Rows from block 3 of the fusion encoder, named by matrix and row number. Rows with one number belong to one attention dimension. Each number is 128 + 24 x the weight over its row's rms, rounded and kept within 0 to 255. All counts start at 0. After the name is the row's rms in percent of the matrix's.
# q: attention query (fusion_encoder.blocks.3.attn.q.weight, 128x128), inputs 0-127
# k: attention key (fusion_encoder.blocks.3.attn.k.weight, 128x128), inputs 0-127
q.26 088 [124 155 144 106 144 116 132 116 109 121 130 138  73 138 123 108 120 108 153 116 128 119  96 151  79 135 138 120 119 100  70  94 182 143 136 139 124 130 106 123 115 115 126 149 129 152 139  82  87 137 109 132 120 118 163 169 141 133 120 135 160 134 118 118 160 154 163 171 162  99 127  80 119 117 150 141 172 105 121 118 119 135 126 169 177 107  86 165 121 111 110 129 153 102 124  91 121 132 127 143 153 141 151 115  99 163 100 163 100 158 121 167 106 101 133 122  78 104 154 150 105 104 126 156 134 101 121 170]
q.27 112 [141 168 106 107 148 142 143 106 123 104 125 110 119 148 180 142 133  74 181 125  92 134  71 113 145 106 153 118 101 115 133 139 150 127 103 130 150 163 101 113  90 131 112 123 114  74 145  94 133 106  96 107 150  96 136 140 115 140 128 167 121 142 147 132 149 133 157 108 211 147 152  70 150 137  89 122 166 120 145 120 103 111 106 142 107 177 102 123 127 142  81 136 158 122 105 113 118 128 100 110 153 135 145 106  99 153 117 122 123 150 111 156 135 154 149 138 118 149 115 153 122 112 143 131 121 136 154 112]
q.28 108 [138 150 141 201 171 139 120 129 119  97 120 122 127 109 130 164 107 115 120 144 194 128 120 142 120  67  92 139  97 168 142 117 137 108 117 106 114 160 120 115 120 125 110 171 112  88 122 123 130 108 116 102 110 139  75 134 126 105 159 127 155 115 106 136 158 138 119  95 153 124 131 138 125 130 140  94 130 120 165 122 166 132 150 129 110 143 172 142 161 110 168 118  81 134 138 146 118 160 148  73  91 117 125 147 128 111 112 113 138 116 131 123 155 115 166 153 158 115 126 128 124 116 160  95 110 119 129 198]
q.29 110 [100 137 134 120 152 152 181 111 123 130 115 138 104 134 123 102 147 102 110 121 122 127 144 148 117 166 138  95 110  97 131  95 144 111 118 165 140 121 117 122 163 153 156  98 194 150 113 124 115 107 109 135 113 108 137 160 112 122  96 122 164 150 153 132 130 175 141 127  85  96 117 101 124 133 122 138 190 117 100 132  94 109 134 170 173  87 122 143  87  67 103 158 107 121 150 136 150 100  97 152 127 128 146 177 107 139  88 134 112 127 135 179 156 116 129 131 117 100 147 140 119 148  97 161 115 140 136 144]
q.30 114 [147 152 135  75 111 102  83 151 156 137 133 156 166 126 106 123 158 132 101 156  64 122  80  99 185 125 182 155 175 132 143 178  86 144 145 154 127 126 133 104 107 136 104 135 103 125 125 144 164 150 120 114 133 117 109 117  96  79 143  72 106 142 152 138 120 151 103 138 128 149 167 154 124 116 114 106 100 138 115 143 115 125 139 123 129 131 106 112 132 167 144 142 136 136 102 112 149 115 139 131 105 108  99 106 145 125 161 107 147 133 139 124 152 176 136 109 125 148 125 147 113 114  90 127 147 138 121  74]
q.31 090 [147 102 138 188 139 142 125 143  95 143 139 120  99 112  83 113  82 121 134 132 150  70 141 152 134  91 106 141  79 136 128 130 143 158 101 116 136 125 168 161 110 118 124 146 144 143  94 135 115 135 154 146 119 152 134 151 161 124 126 133 144  50 143 117 127  98 137 127 112 117  69 138 100 117 130 154 101 134 143 134 133 152 146  94  76 122 108 123 102  90 108  90 129 129 161 116 178 106 139 143 122 123 122 174 131 128 123 123 147 143 119  94 153 116 128 118 154 126 173 166 178 102 118 159 116 125 113 137]
q.32 069 [128 140 126 112 101 110 142 136 140  94 157 112 115 186  98 107 118 118 127 157 116 149 120 114 131 149 150 124  96 122 129  93 156  93  62  96 132 155 142 143 173 158 126 128 162 103 108 131 126 121 130  88 141 146 130 147 122 122 152  86 153 159 123 148 145 112 170 178 126 131 182 112 118 134 176 128 151  97 140 106 127  86 142 119 158  97 165 115 116  63 136 144 131 171 140 104 127 141 152 124  89 106 151 160 129 152 105 153 110 115 103 160 123 114 122 144  87 116 115 144 152 106 129 103 113 106 139 150]
q.33 076 [156 146 117  78 143 104 131 148 184 142 171 170 141 158 154 160 146 106 141 102 123 118 100 116 127 157 121 123 156 157 103 155 137 141  78 122 114 132 101 128 169 141 122 125 133 123 119 111 127 147 130 106 141 123 106 175 110 106 122 132 120 157 114 118  97  98 127 119 113  95 168  87 110 124  94 101 148 115  88 101 123  93 150 141  99 130 132 107 119 124 115  84  66 131 110 135 117 177 142 176 119 137 149 144  86 131 120 147 122 127 132 172 154 121 149 136 117 111 132 139 139 138 170 104 114 107 184 162]
q.34 091 [123  80 127  95 111 117 103 113 169 143 145 169 167 114 170 155 105 149 128 105 121 145 124 120 133 129 108 163 130 150 122 149 105 155 132 127 138 121 107 151 114 184 103 130  72 100 141  98 108 158 159 128 119 107 130 103 121  96 115 181 139 122 105 128 133 114 123 119 136 113 109 131 136 169 132 132 106 124 129 111 138 144 117 152 105 154 130 158 113 149 172 130 131  95 134 185 140 126  72 146 139 145 138  78 117  57 149 125  93  97 142 134 128 116 116 144 197  98  91 123 109 134 142 142 128 129 136 125]
q.35 098 [ 95 134 152 132 147 133 115 152 100 139 117  98 137 143 171 144 179 114 109 163 113 142 134 114 155 153 156 131 112 128 128 112 107 130 126 144 132 135  88  97 136 103 148  86 153 162 143 178 115 152  92 137 141 136 116 172 107 187 125 143 126 128 139 119 106 114 134 144 104 145 121 133 139 137  88 122 110 137 104 113  89 129 133 119 140 123 145 117 132 101 116  66 129 148  98  87 124 117 138 128 131 101 106 110 158 190 110 122 180 142  83 118 144 145 151 128  88 138 178 108  93 122 164 102 173 124  92 137]
q.36 059 [123 140 143 120 180 126 126 168 157 136 180 109 129 176 164 110 148  98 135 128 134 153  90 112 138 182 149 100 117 130 109 108 138 152  82  78 104 135  94 139 180 116 140  95 169  99 146 142 109 138 119  72 160 119 144 151 115 125 134 123 117 122  94 154 118 123 121 105 150 137 135 127 130 148 127 123 156 137 116 134  90 103 155 163 133 149 123 120 115 105 114  99 104 138 135 106 128 131 167 159 122  94 130 174 189 140 104 118 156 149  96 120 126 122  83 149  95 117 116 121 110 123 134  84 117 106 147 140]
q.37 065 [157 154 127 119 121 112 153 114 151 112 164 147 147 154 139 124 159 107 153 160  94  83 126 137 162 135 108  90 159 157  98 113 130 112  88 113 107 122 116 128 140 149  94 145 147 157 113 117 123 135 158 143 103 103  74 172  82 104 153 136 139 142 155 118 158  97 147 166 128 136 142 140 103 144  61 144 103  95  96 131 119  94 139 113 123  84 115 111 159 104 104 111 150 141 101  94 118 160 144 134 134 160 136 100  86 121 137 148 147 127 142 157 160 108 135 142 115 151 165 125 115 126 140  91 126 169 142 163]
q.38 123 [130 174 111 102 112 102 110 123 132 124 140 153 152  89 142 180  89 103 141 137 119 118 150 117 138 112  95 117 118 103 117 141 123 143 161 117 120 129 104 107 112 134  85 171 134 126 125 130 138 116 168 158 113 124 107 157 116 104 101 136 142 140 155 126 131 108 117  91 107 120 135 151 117 145  68 118 132 131 120 125 155 147  94 110 170 118  95 144 142  98  95 124 144 151 134 105 169 115 105  96 114 155 141 143 149 166 163  95 162 162 138  83 157 115 115 124 137 118 155 165 131 137 183  88 181 155  79 124]
q.39 078 [ 96 142 162 136 113 141 114 125 122 149 128 123 125 146 126 123  92 114 116  83 149 138 133  90  83 109 106 138 114 103 141 130 107 147 158 129 136 157 126 115 127 138 162 120 144 139 145 136 150 113 133  95 105 148 154  46 165 158 104 135 165 109 134 129 158 149  98 127  73  99 108 123 127 110 134 133 163 136 158 135 133 155 109 132 123 149 107 151 120 136 165 146 122 137 165 128 159  75 164  80 109 141 132 189 155 135 117 102 113 149  93 103 180 131 120 108 140  84  93 148 117 162 140 145 123 113  99 122]
q.40 131 [100 144 128  89 135 140 131 144 141 187 112 142 125 142 151 109 182 129  98 114 115 146 162 138 134 179 101 143 189 136 130 162 108 119 109 143 139 123 127 135 144 158 141 111 141 157 154 148 116 121 126 135 144 128 163  98 121 150 110 134 120 126 135 106 119 147 104 171  82 117 130 122 151 123 118 160 132 108  96 127  79 146 134 118 129 152 108 105 128 123 147 111 127 147 103 122 110 119 114 126 149 149 108 101  30 114 114 174 124  71 122 161 158 121 147 113 170  91 122 100  81 125 139 121 137 137 146 137]
q.41 104 [114 134 167 105 118 129 125 140 134 138 135 118 136 161 191 145 129 120 123 129 102 108 122  95 124 121 127 130 145 140  92 137 100 152 107 127 140 142  69 103 134 150 107  88 154 164 138 168 132 155 170 120 112 130 100 144 113 158  71 176 145 142 131 114 120  99 121 154  60 103 103 113 133 141  83 122 118 129  98 110 100 142 133 132 147 124 113 130 137 105 156  87 132 140 120 121 145 104 134 138 129 144 135 121 148 154 105 129 169 154  97 101 170 142 143  98 123 118 182 117  99 146 159 138 189 139  91 104]
q.42 074 [140 142 138 103 117 128 107 136 177 152 136 156 142 144  72 147 126 115 129 122 114 127 146  94 144 111 136 100 129 134 141 135 125  93 129  94 150 134 143 147 160 159 151 127 127  95 117 108 153 146 171 133 114 125 148 125 128 120 134 107 177 191 105  91 134 106 173 170  92 118 159  84 115 143 137 118 134  88 125  96 136  54 163 128 128 100 146 124 143 135 156 119 119 136 111  97 152 119 132 110  61 115 133 109  84 113 100 145 100 160 111 186 132  97 163 134 138 138 126 134 118 134 155 113 114 122 129 121]
q.43 081 [150 112 126 113 117  98 117 148 122 170 136 110 165  98 103 136 129 135  97 132 120 134 148 130 145 103 153 167 154 136 109 142  97 120 160 175 145 155 116  96 139 144 148 107 120 141  95 138 117 167 119 109 130 175 121 136 133 131 129 114 100 147 138 160  82  81 118 129  36  97 129 104 126 140  98 125 100 128 122 121 122 138 155 132 100 104 158 145 173 147 105 147 123 125 137  94 118 125 107 130 138 114  74  96  98 202 156 145 109  94 145 166 129 127 153 125 128 176 111 117 127 143 133 128 136 119 153 134]
q.44 097 [110 164  94 100 152 147 103 122 129 199 151 151  97 129 103 118 126 116 122 127 140 125 135  91 103 145 150 124 155 123 120 138 113 110 154 131 101 116 175 100 113 120 117 127 152 149 116 100 143  72 157 114 164 149 167 134 150 128  97 114 109 137  94 140 118 123 113  97  70 108  97 136 114 142 151 138 140 153 149 158 120 160 154 139 162 124  92 152 158 122 149 170 117 132 153 127 142 163  93  94 135 144 121 169 106 109 143 129 101 118 163 101 115  80  83 122 181 100 127 126 154 133 114 115 139 151 142 146]
q.45 090 [129 107 166 197 134 144 114 115 104 105  93  75 136  95  94 136 136 142 122  88 146 112 124 129 144 122 173 139  95 112 136 109 143 137 156 163 130 134 134 159  94  86 172 121 106 141 128 134 140 111  59 100 125 133 138  99 144 145 170 104  95 130 106 178 130 151 142 141 126 145 132 132 134 114 117 114 124 103 133 156 118 135 117 158 136 127 122 141 126 156 106 157 132 134 151 136 115 110  99 135 150  70 133 130 169 121 127 114 130 110 129 132 114 141 122 154  92 187  92 111 136 124  90 165  77 105 134 153]
q.46 105 [116 169  98  92 147 136 141 105  97  85 125 168  75 173 127 147 108 112 125 159 103 138 113 105  87 166  97 145 130 127 179 107 134 118  98 100 102 107 153 104 135 122 113 151 109 139 144 112 120 106 140 148 151 133 150 154 147 166 116 128 164 120 138  92 133 151 141 127 189 149 128 127 152 137 164 129 176 130 143 117 121 138  99 105 158 147 115 103  92  81 129 118 113 141 127 145 129 140  94  99 126 171 133 162 133 128  94 147 120 155 111 102 106 121 103 131 141  80 158 170 132 111 149 111 153 132  98 150]
q.47 155 [146 114 145 105 123 117 134 143 159 125 127 124 155 172 202 142 167 125 120 151  96 113 115 115 151 137 128 135 140 162  90 137 111 123  90 151 138 126 102 110 141 145 119  99 144 147 134 155 112 161 131 122 137 117  86 182  63 136 112 156 113 134 129 103 110  91 136 151 113 128 127 119 132 149  97 125  89 126  99 103  94  93 149 147 133 134 166 100 126 111 150  66 128 137  66 123 122 154 128 169 140 128 138  87  96 135 123 148 148 126 115 174 159 138 167 129 137 127 168 106  98 113 151 123 146 133 142 147]
q.48 082 [137 101 137 143 133 131 116 140 128 157 117 103 140 101 155 112 156 152 138 175 106 145 134 120 152 103 163 127 111 144  94 111 120 132 130 140 146 129  93  93 137 118 139  89 140 152 122 174 123 183 128 159 110 139 115 172 125 146 131 131 115 157 119 119 102  98 142 135  79 135 127 103 129 141  87 122  78 150 124  94 133 124 161  97 119  67 156 143 156  99 110 104 133 121 129 115 130 132 131 150 114 107 108 104 158 173 106 125 159 166 108 112 112 126 163 110  93 164 195 119 150 139 146 117 168 131 109  75]
q.49 137 [103 113 107 100 133 141 137 118 116 119 134 143  93 163 100 101 131 119 141 151 131 156 122 124 107 132 100 131 130 128 178 109 149 124  84  60 127 132 146 130 138 169 113 138 121  78 147 113 105 135 141 157 128 132 148  98 170 130 129 134 189 108 134 115 151 166 136 153 198 155 134 135 140 121 218 148 144 140 158 117 161 140 121  84 123 119 139 130 129 132 154 146 106 125 122 143 132 116 152 108  98 147 119 129 153 103  87 134 109 138 101  89 100 103 115 139 112  87 118 121 123 118 106 121 157 121 118  86]
q.50 109 [142 143 121 128 150 149 117 116 153 131 102 131  98 154 201  83 163 129 150 140 108 118 114 127 128 130 110  95 120 131  98 126 129 136 105 130 131 103  90 117 124  98 120 112 171 178 157 185 145 115 157 135 116  98 130 148  84 154 107 169 107 141 101 123 124 134 101 131 124 143 109 142 134 142 110 145 127 155  99 119  92 107 151 124 152 119 122  97 103  79 146  88 151 133 112 164 140 127 141 157 146 131 152 155 136 108  94 132 166 163 112  75 141 134 128 102 143  90 204 123 124 117 115 118 140 141 108 104]
q.51 104 [118 132 143 108 124 145 137 137 162 167 129 140 140 172 135  97 198 151  98 115 122 117 143 110 145 161 157 144 178 174  96 132 108 117 109 169 137 103 137 132 131 144 142  79 150 164 139 123 117 108 123 140 136 128 107 141 113 151 113 138 115 108 121  98 113 116 126 163  63 134 120 105 105 121 111 131  91 115  97 137 100 149 164 152 123 138 123 118 154 131 152 104 144 123 104  99 110 156 105 137 166 145 117  84  41  98 156 143 122  95 127 155 144 129 158 119 153 129 142  97  97 125 111 134 113 129 157 145]
q.52 071 [128 137  96 105 141 134  95  89  94 112  97 134 104 119 127 114 120 108 166 145 113 144 150 136 123 137 109 129 122 104 162  98 144 160 118  72 123 146 120 144 122 113 107 159 133 142 160 141 123 130 156 154 119 108 159 109 159 152 136 143 136 143 109 148 131 159 102 144 181 144 140 160 138 151 149 165 156 103 140 138 127 151 119  92 141 107  90 119  90 100  78 159 134 157 158 158 132  78  77 122 125 141 125 162 175 132 104 137 148 137 136  60  91 108 107 137 128 125 130 141 127 107 126 130 136 155  66 106]
k.26 088 [118 146 154 111 159 129 111 183 107 133 121 108 126 125 127 151 124  99 127  85 165 112 153 179 101 120  98 131 102 147 129 149 137 126 117 164 153  94 164 178 124 154 150 153 125 135 159  93 104  86 133 139 132 109 118 105 112 126  90 113 118 131 166 148 145 147 121 155  99 146 148 172 127 131 120 121 124  98 119 120 100 131 103 134 140 145 104 138  60 144  99 101 101  99 130 144 125 149 107 142 108 136 152 111 144 136 117 188 137 142 131 132  84 154 162  58 161 120 100 122 144 151 115 106 166 117 127 141]
k.27 107 [117  95 110 148 127 161 136 102 149 113 128 116 121 130 160 170  89 132 125 118 138 154 137 122  82  85  78 127  71 151 183 120 121  95 112 102 146 152 134 120  85 136 143 118 140 119 168 106 134 129 107 103 113 141 141 127 113  98  98 129 122  94 160 125 111 143 135 157 128 126 113 148 154 121 150 123 104 113 145  91 133 131 159 148 153 146 118 175 123 132 118 140  96 164 133 165 126 122 116 109 116 121 108 101 177 132  97 165 156 190 104 120 106 106 142  91 120 146 177 120 126 170 145 104 169 145 114 109]
k.28 116 [177 155 116 109  83 136 176 131 173 122 116 102 137 115 135 122 182 126 130 109 104 119  97 167 145 119 145 137 123 138 109  93 119 107 145 129 111  94 103 133 115 128 109 116 145 125  75 124 151 117 109 111 144 124  87 153 131 125 136 131 136 128 104 122 120 116 158 102 116 107 122  48 105 139 145 114  74 154 137 154 124 121 185 167 114 173 136 154 159 113 133 119 154 112 106  99 132 150  96 108 130 115 144 113  77 169 152 147 171 119 118 103 132 143 104 138 110 136 130 127 142 159 119 137 108 130 184 117]
k.29 108 [122  72 123 151 149 134 101 147  69 107  95 149 102 128  66 134 132 128  98 117 177 111 159  96 107 143 140 133 118 122 108 157 119 173 125 176 139 165 156 132  86 119 167 137 126 128 149 116 129 148 148 142 148 124 141 123 105 146 128 152 158 118 142 136 103 137 135 154 136 132 153 161 129 118 146 107 144 107 172 106 112 163  74 112 118 100 115 143  76 157 145 150 160 151  92 117 127 140 133 116  95 112 111 149 163 152 106 141 132 116 118 106 105  71 172  90 136 142 126 118 137 117 115 129 164 116 121 128]
k.30 108 [126 102 155 121 109 152 110  55 142 113 142 136 102 170 135  86 102  92 109 162 110 150 146 102 110 108 158 121  94 111 172 130 114  91 102 116 115 138 107 146 164 151 158 150 114 126 168 170 141 131 176 128  93 143 124 130 121 126 146 108 152 130 114 129 111 123 113 158 161 145 113 141 155 118 120 146 169 168 128 104 132 109 143  78 157 102 164 126 174 124 150 119 129 106 154 136 105 125 179 154 122 136 122 121 130  64 127 102 120 181 109 149 151 120 127 155 139 114 122 125 100 146 118 128 119 111 102 136]
k.31 096 [184 139 119 126 121 108 143 149 162 174 123 144 143 115 113  92 154 165 130 127 135 133 120 105 171 144 149 117 218 121 103 154 155 129 106 149 146 114 168 104 106 116 121 101 119 111 127 113 102  95 125 101 134 124 116 147 153 166 147 151  80 115  96 122 113  89 111  91 108  94 140  61  95 137 121 118 152 141 133 132 155  97 154 121  89 149  95 104 141 136 101 158 143  84 155 110 117 146  94 138 131 125 144 144 105 121 146 118 121 112 142 114 125 137 132 166 126 146 108 146 148 102 148 110  96 142 151 111]
k.32 072 [142 158 142 123 108 147 140 125 143 108 123 136 161 143 130  98 162 120 122 150 134 159 106 126 124 116 183 131 104 185 124 147 141  89  83 142  91 104 133 126  80 119  99 117 135 125 150 159 147 100 121 128 142 111 134 135 103 124 105 116 171 116  83  94 106 144 137 132 104 134  87 115 156 156 107 141 105 106 187 135 146 118 113 110 164 156  95 140 155  95 147 117 152  66  87 123 130 151 130 116 165  78 156 120 155 142 110 147 130 107 113 123 133 130 152 151 199 129 135 101 105 136 109 126 140 136 109 121]
k.33 078 [152 165 147  83 169 122 168 133  85 119 134 149 133 129 123 116 116 133 136 159 120 164  93 133 149 113 192 106 164 125 115 150 145 112 123  87 135 118 118 123 130  93  96 123  84 138 148 100 113 140  65 151 152 105 101 143 156 183 159 141  84  69 117 147 113 133 103 141 120 144 135 122 147 144 106 110  90 139 139 157 123 113 124 108 113 129 120 141 127 135 102 109 115 117 115 129  91 132 146 160 156 146 120 147 135 169 163 124 153 122 122  85 149 116 134 167 140 107 171 123 110  99 134 151  96 157 137 102]
k.34 102 [108 124 147 127 145 107 125 149 144  51 117 124  94 115 109 120 107 187 113 102 136 109 126 151 150 144 139 145 172  74 153 110 125 143 108 135 114  95 127 131 198 138 140 138 127 145 127 134 100 135 131 186 116 133 130 123 150 162 151 128 119 146 177 129 139 145 112 101 124 137 138 114 121 134 131 124 141 127  87 143 120 122 121  96  71 121 140  98 121 122 130 118 127 190 136 137 125 137 115 176  86 132 119 126 105 122 121 128 127 132 108 133 155 123 130 167  65 132 175 145 133  92 117 139  65 131 136 153]
k.35 099 [163 146 142 170 149 118 150 138 117 161 110 117 148 102 110 170  75 110 146 129 181 118 132 114 107 104 136 128  91 156  90 138 136 123 157 124 139 135 139 133 100  97 144 115 170 103  92  81 122 128 120  84 154 109 127 126 158  96 113 118 104 104 108 151 117 131 131 152 105  89 104 113 135 138 138  78 137 122 181 131 138 122 174 174 107 156 157 140 124 162 113 134 119  77 206 117 123 144 130 113 141 109 104 175 146 159 126 134 164 121 125  98 119 117 133 121 128 125 107 137 153 116 112 109 137 118 113 127]
k.36 061 [151 149 122 140 116 145 124 156 160 135 109 111 151 136 128 146 111 112 122 131 121 168 108 110 109  99 184 126 115 154 105 134 114  70 147 139 143  95 133 140 131 104 142  94 159 130 130  97 146 156  97  96 153  94 120 187 133 160 150 166 111 123 117 128  86 155 139 158 124 118 114  91 137 122 122 100  96  72 158 138 100 139 117 161 123 140 150 160 148  98 115 121  98  54 138 125  98 157 114 133 133  95 104 127 137 180 140 149 183 129  98 133 149  90 145 131 157 134 134 139 145 135 115 137 139 140 120 102]
k.37 065 [129 162 118 132 162  99 172 106 116 122  72 135 125 108 104 131 130 135 113 116 136 109 106 145 187 112 122 117  97 146 137 115 136 139 134  95 119 152  84  96  67  87 110 161 143 101 143 148 131 100 124 164 146 125 128 121 144 104 129  90 125 118 108 117 164 120  85 138 124 103 147 117 172 149  93 113 139 164 159 145 172 139 139 132 118 134 153 132 114 102 108 176 150  71 111 136 169 154 133 125 167 140 127 147 122 168 138 123 130 126 105 103 137 133 145 105 133 141 142 156 125  55 152 119 105 130 136 110]
k.38 127 [111 116 151 131 153  96 145 139  95 176 116  96 132 135 106 113  88 111 139 142 150 149 107 134 172 114 146 126  72 131 121 131 111 140 154  75 126 143 160 147 155  99 117 114 124 131 142 112 110 156 116 158 160 154 116 155 131 139 161 113 122 143 143 121 109 122 105 108 110 154 131 137 168 129  86 100 132 113 108 122 166 110 182 131 102 142 174 139 125 159 111 106 131 146 147 129 118 140 128 184 130 167  81 138 142 131 135  94 143 139  96 107  67 132 162 122  66 116 109 118 127  75 157 110 117 132 122 125]
k.39 071 [ 96 112 126 166 107  87  92 143 141 115 142  87 147 175 143 140 114 110 159 144 112 162 125 133 115 147 113 143 119 107 142 165 152 128 151 102 100 140 161 112 178 133 123 117 111 150 187 125  85 153 107 133 106 129 174 143 107 122 127 134 139 141 131 123  55 153 134  75 144 142 137 127 118 134 111 152 136 125  99 116 125 136 111 115 121 134 148  86 151 115 144  89 111 172 151 110  89 132 134 158 115 120 130 113 147  67 121 122  87 111 120 144 114 105 119 162 106 169 107 105 115 168 150 120 172 121 138 123]
k.40 131 [123 119 154 145 176 122 145 126 142  64 143 173 132 129 122 123 116 140 133 115 182 116 135 137 109 162 130 123 155 132 122 122 134 156  96  93 117 152 110 132 172 121 115 138 105 102 124  97  81 119 134 126  78 123 112 100 171 126 115 128 121 103 119 146 105 171 103  97 103  86 153 131 134 117 101 164 135 128 135 143 147 115 127 125  79 109 158 107 131 126 122 141 110 151 209 181  97 138 140 147 105  92 115 137 144 115 150 143 101  85 135 134 127 131 140 151 157 137 124 127 136 152 121 139  57 114 148 126]
k.41 099 [130 152 123 178 168  77 186 141 120 154  98 108 139 112 123 160  83 115 151 119 178 109 110 148 159 106 143 123 112 113 120 159 148 145 169 122 118 132  99 146 113  86 120 141 138  98 139 106 108 123  86 130 130 114 138 126 160 110 129 120 115  72 141 132  99 134  74 137 114 105 133 144 166 141 113  91 145 114 150 140 146 146 159 131 101 171 148 131 149 136 109 116 133  91 212 127  94 158 141 143 127 128 111 144 153 140 127  97 123 108 120 105 115 137 124 160  95 140  99 129 141 115 159 132 125  97 128 126]
k.42 084 [151 211 129 162 156 124 125 149 117  91 105 138 109 114 114 137 153 140 158 138 142 139 122 159 104 115 188 151 161 160 137 141 153 134  96 110 114 146 100  96 126 116  99 116  85 143 105 189 104 108 109 160 134 110  84 128 116 133 160 132 159 138  71 125 137 127 116 114  57  97 107 122 132 151 131 153 132 146 149 126 124 115 115 119 111 130 105 136 138 158 102 106 148  90 127 115 137 156 126 129 173  99 155 132 133 137 136 141  91  98 118  97 126 132 130 152 147 137  80 112 129 131 119 161 118 104 113 149]
k.43 076 [138 141 153  94 175 128  95 163  80 146 108 120 114  88  99 149 123  90 112 166 189 123 152 125 183 143 117 115 158  76 110 109 109 133 129 133 152 101 137 109 182 119 130  99 125 119 119  69 117 137 121 131 121 111 115 157 178 109 146 132  87 108 108 167 148 135 125 109 164 103 121 154 105 119 160 127 108 118 149 122 132 122 165 149 120 156 135 138 101 162 114 131 127 158 157 165 145 125 141 121 110 130 111 172 140 122 103 127 156 112 127  98 146 134 103 153 143  87 156 131 128 108 125 122  95 156 129 104]
k.44 096 [112  84 127  89 159 124  70 114  98 145 134  96 171 125 151  94 178  92 118 120  99 161 115 124 162 169 131 156  94 129 138 119  93 121 150 114  91 109 132 171 164 122 124 117 115 137 120 129 140 129 153 113 105 153 134 145 122 137 155 189 133 164 107 124 135 101 134  98 160 124 127 155 139 125 102 136 119 112 116 106 128 134 138 121 157 112 152 155 137 147 147 110 112 159 109 154 102 129 126 124 129 132 130 123 130  91 135  93  98 113 164 150  98 161 116 124 144 135  87  95 117 185 157 165  73  98 137 122]
k.45 102 [127 125  97 159  60 161  64 158 116 140 111 122 144 108 115 157 154 127 126 131 123 166 151  93  83 128  89 133 148 148 105 118 106 126 134 174 128 108 149 112 116 156 155 124 170 125 104 111 151 135 142  68 126 140 124 144  84 104 120 168  87 153 134 138 127 124 172 109 133 108 118 147  94 106 168 145 125 139 152 140  88 151  93 148 130 136 120 143 108 120 147 170  98 116 138 136 163 118 101  65 129 129 135 131 122 141 104 161 138 125 157 155 136 125 123  93 144 126 131 127 141 130 101 114 175 150 129 126]
k.46 112 [132 104 142 101 135 122 157  90 133 129 189 142 159 165 162  66 138 138 129 106  93 121  97 106 107 144 150 155  99 159 128 165 136 110 129  96 121 138 137 166 110 115 110 124 147 161 131 169 123 123 148 114 134 132 135  92 120 145  99 114 190 150 121 105 125 115 140 135 103 137 104 106 153 173 109 113 107 109 112  90 154 103 138  92 162  91 101 117 157 120 174  87 137 118 102 104  90 135 162 131 168 134 148 118 148 115 154 128 114 104 159 153 107 132 136 139 172 137 129 101 101 161 118 126 142 107 125 131]
k.47 153 [149 155 138 144 180 106 190 127 113  87  97 119 108  95 102 146  91 136 137 117 181  89 116 157 151  86 171 112 115 116 137 128 157 151 118 135 124 126  84 143  89  94 124 152 125  97 126 106 118 101  87 159 140 113 120 110 181 126 119 104 123  69 142 149 140 124 107 140 145 103 133 107 152 139 121  99 126 153 166 151 137 132 145 144 102 163 139 142 121 143  95 125 129  87 157 129 124 134 130 144 138 119 130 156 143 163 140 112 150 124 111  69 158 134 126 153 134 120 151 145 133  79 125 141  83 114 129 127]
k.48 084 [162 160 132 131 172 123 143 148 117 184 108 122 135  69 122 179  88 105 130 153 174 108 145 138 142 126 141 124 109 121 109 123 131 138 149 145 129 132 110 125 100 110 129 108 153  89  90 104 144 109 117 121 133 106 128  96 165  91 146 128  97  96  99 156 152 120 112 179 112  96 103 128 137 149 148  81 126 131 164 124 135 146 168 159 153 164 115 132 127 195 114 127 156 106 172 116 152 117 148 105 134 118 123 178 133 141 104 106 117 143 129  93 129 146  89 131 108 104  87 133 144 126 135 129 126 107  96 131]
k.49 144 [127 131 118 110 106 142 153 106 198 121 149 162 115 168 165  87 137 163 114 115  85  93 123 133 112 156 121 156 150 141 165 148 155  92 118 128 134 135 135 131 143 138 127 136 154 163 119 181 138 130 159 144  97 116 136  97 109 122 108 116 199 177 107  96 125 142 111 162  84 135 119 115 138 143 130 136 139  90  91  99 128  97 145 102 140 112 100  86 140 102 137  90 146 110  92 105 117 136 142 137 129 125 152  93  99 110 126 163  90 139 125 158 135 109 132 135 167 141 116 132 121 175 114 134 133 123 114 147]
k.50 106 [147 128 112 142 163 100 165  95 154 123 160 118 148  99 135 154  88 117 142 113 133 120 114 146 122 122 157 145  90 154 141 132 154 159 153 129  85 150  79 152  75  99 110 148 123  72 147 115 150  77 111 128 125 123 158  83 160  85 107 129 138  84 146 120 122 118 117 155 145 101 155 115 165 148  83 102 149 141 159 147 139 163 133 138 140 121 140 143 155 154 135 126 147 111 169  96 104 124 132 123 149 109 134 127 153 136 152 105 107 135 136 123 124 151 103 109  71 146  99 123 131 155 152 117 116  75 126 122]
k.51 096 [122 138 151 122 187 111 130 130 107  76  86 140 129 100 127 162 147 125 132 115 172  78 139 129 146 147 101 106 122 111 124 132 132 149 117 127 121 116  71 136 114 131 139 156  84  92 105 112 115 115 148 120  75 124 118 117 161 105 117 122  89  79 121 158 152 129 117 110 142  99 154 155 133 103 146 142 135 169 150 164 123 149 100 148 123 136 159 133 113 119 144 139 136 132 194 175 132 130 132 104  87 118 134 145 127 139 153 118 132 111 147 107 141 176 122 138 140 158 107 168 119 156 107 150  67 106 138 103]
k.52 068 [127  94 112 124 108 100 121 113 157 165 181 155 175 138 130  91  97 155 109 113 108 165 113  89 116 164 101 173 128 168 137 130 113 111 157 133 137 155 139 152 136 113 118  95 169 135 142 154 156 111 171  99 117 139 146 101 110  96 107 128 154 167 133  86 103 130 134 125  93 116 120 121 163 152  80 121 133  72 136  99 147 129 151 105 137 121 114 122 146 140 172 155 123 140 160 117 118 148 125 117 148 121 108 108 136 131 120 147 123  93 127 196  93 131 136 109 120 132 118 106 123 172 126  84 153 130 111 115]